Rows from block 3 of a small model that predicts nearness at each pixel, named by matrix and row number. Each number is 200 + 30 x the weight over its row's rms, rounded and kept within 0 to 999. All counts start at 0.
After each channel's rows are labels from the 100 images, of 14848, where the channel reaches its highest value: "strongest on" is what is common among them. Only what is clearly more common there than usual is listed. The data: small renderings of single solids in any pose. In brackets: how many of the 100, against the usual share in percent.
# conv: 3x3 conv (model.mid.1.conv.weight, 128x128x3x3, each kernel summed), inputs 0-127

conv.104,173,244,235,177,193,156,219,235,120,184,181,267,186,197,183,186,191,166,201,279,184,211,181,243,169,208,228,232,217,180,175,174,160,234,174,196,257,204,200,176,204,180,236,195,208,212,150,217,179,194,257,222,211,146,208,211,187,196,205,192,208,224,176,208,173,230,207,180,171,183,234,182,198,165,156,158,211,212,217,165,228,256,238,224,207,208,182,168,141,174,207,184,240,212,234,134,186,222,218,237,202,177,152,148,214,180,196,216,234,243,201,144,210,200,219,266,166,180,191,155,227,145,189,208,202,202,239,201
strongest on: spring (30 vs 4.3)

conv.22,190,247,201,211,233,152,205,204,153,184,196,163,224,213,164,172,198,191,203,183,198,217,198,246,144,176,227,170,190,104,200,226,175,213,206,243,247,175,201,161,197,164,161,208,228,156,155,193,184,166,203,205,198,196,168,150,218,236,185,227,210,184,220,204,202,179,194,209,165,213,221,208,208,203,217,148,164,202,227,232,213,200,195,176,218,150,181,214,141,184,140,234,226,224,199,203,202,203,177,232,237,173,160,191,206,234,182,224,226,204,233,136,180,204,237,312,219,175,177,187,172,171,280,205,210,200,224,234
strongest on: spring (75 vs 4.3)

conv.75,195,202,193,136,216,202,157,183,179,197,172,162,166,163,200,183,213,191,216,196,182,244,219,182,210,166,182,170,187,168,198,187,185,204,215,191,236,237,191,161,208,214,170,207,222,201,192,173,168,212,188,280,175,204,167,227,191,225,194,224,193,217,203,216,223,189,222,210,194,192,228,179,223,183,202,179,245,188,217,183,288,179,239,290,172,221,167,164,146,141,232,210,203,217,237,160,213,206,200,214,212,238,204,170,173,227,198,172,256,203,181,212,163,155,249,240,169,184,187,219,223,274,255,255,206,261,141,216
strongest on: capsule (27 vs 4.2)

conv.117,130,192,177,187,212,193,204,145,194,204,211,204,231,200,189,209,187,156,256,171,206,168,169,188,204,223,214,180,148,172,224,172,171,215,219,255,194,175,188,201,197,170,139,165,200,152,178,207,183,152,194,147,240,224,206,118,172,218,203,193,190,164,191,181,195,222,195,193,157,187,228,238,221,237,172,157,177,158,180,198,194,164,159,221,165,172,236,194,187,235,183,218,161,255,180,199,191,189,178,235,212,180,180,159,223,199,248,214,237,194,178,161,179,175,215,306,189,177,193,212,187,173,218,147,192,260,236,215
strongest on: spring (42 vs 4.3)

conv.63,196,144,185,166,175,210,145,231,229,206,189,194,157,244,154,202,203,196,191,153,196,179,229,210,209,219,148,189,208,199,166,188,205,182,233,128,185,215,203,191,223,203,234,176,204,239,223,199,168,194,192,233,214,161,229,242,213,195,185,201,229,197,220,177,183,187,170,222,155,203,222,217,142,191,129,188,167,191,216,198,226,220,179,196,199,240,263,254,181,230,170,151,154,159,215,187,218,218,207,198,135,216,178,158,196,149,186,228,188,199,180,211,131,262,166,217,212,197,216,171,154,155,212,227,156,228,122,205
strongest on: spring (47 vs 4.3)

conv.12,164,229,223,188,222,201,226,194,191,215,181,163,202,187,209,234,214,161,201,215,195,201,145,204,228,202,207,189,187,198,132,227,205,185,228,183,198,144,204,176,178,217,259,182,178,159,204,205,188,209,197,155,151,192,168,246,191,176,200,187,213,143,211,163,145,177,194,241,223,211,218,193,182,111,124,237,216,162,250,205,228,181,223,198,160,218,172,216,217,184,204,204,261,204,183,168,186,183,219,220,160,202,185,166,163,270,177,153,207,241,184,198,167,183,250,216,211,140,165,232,215,229,214,262,239,162,225,186
strongest on: spring (73 vs 4.3)

conv.4,222,210,219,238,178,192,177,181,185,172,182,196,165,223,227,207,228,225,156,193,233,195,207,231,244,202,173,170,212,228,169,253,177,192,167,190,243,198,227,130,227,175,189,181,207,226,230,209,219,144,190,190,131,166,209,193,230,171,216,181,230,273,209,175,168,154,188,186,205,195,183,214,213,154,204,252,250,238,225,192,192,212,182,235,239,253,191,199,227,150,152,223,197,208,170,247,156,188,173,206,170,204,246,215,194,252,185,164,206,203,198,191,141,163,236,198,227,284,158,190,200,158,161,218,228,163,183,223
strongest on: torus (29 vs 4.1)

conv.29,184,247,169,194,193,191,219,214,186,166,270,250,177,202,190,191,230,146,183,198,174,207,193,249,213,212,156,182,223,180,210,207,226,187,188,245,184,197,203,161,154,202,250,194,206,153,166,199,248,168,217,159,230,215,213,192,209,180,235,185,153,198,149,201,163,191,220,186,234,208,229,204,197,232,241,137,168,207,163,169,108,175,167,160,191,259,236,229,161,229,224,173,151,216,231,215,224,209,191,222,189,206,171,155,202,170,190,163,146,187,215,182,213,179,231,224,192,213,123,233,176,236,174,172,250,206,207,207
strongest on: spring (26 vs 4.3)

conv.95,231,237,174,200,152,211,162,206,178,125,196,208,215,218,167,254,196,245,199,206,193,151,182,187,201,199,161,190,173,200,222,227,222,168,224,210,225,247,196,227,182,163,168,219,222,160,210,161,177,178,184,143,173,169,230,177,212,223,188,207,257,194,210,199,174,168,228,177,218,237,243,199,222,194,199,273,184,203,222,210,203,188,162,222,206,190,157,194,165,162,151,248,137,174,231,163,156,163,188,242,165,203,168,195,278,195,187,205,205,207,140,202,152,225,202,175,231,206,192,183,243,230,152,230,222,158,197,246
strongest on: torus (31 vs 4.1)

conv.35,212,207,182,181,260,202,196,233,221,270,239,176,253,199,186,181,206,146,233,248,230,197,254,276,175,168,229,226,203,213,212,246,155,207,193,237,193,217,202,183,238,223,233,182,213,240,178,200,209,247,262,208,213,141,175,195,209,202,213,214,266,183,219,199,193,175,200,165,212,186,235,153,181,225,191,148,136,161,196,135,268,247,227,155,179,228,192,211,172,177,183,196,219,145,216,187,208,236,196,170,250,177,223,243,217,211,183,211,193,209,198,233,189,191,162,247,186,207,197,204,176,190,192,205,169,199,205,195
strongest on: spring (39 vs 4.3)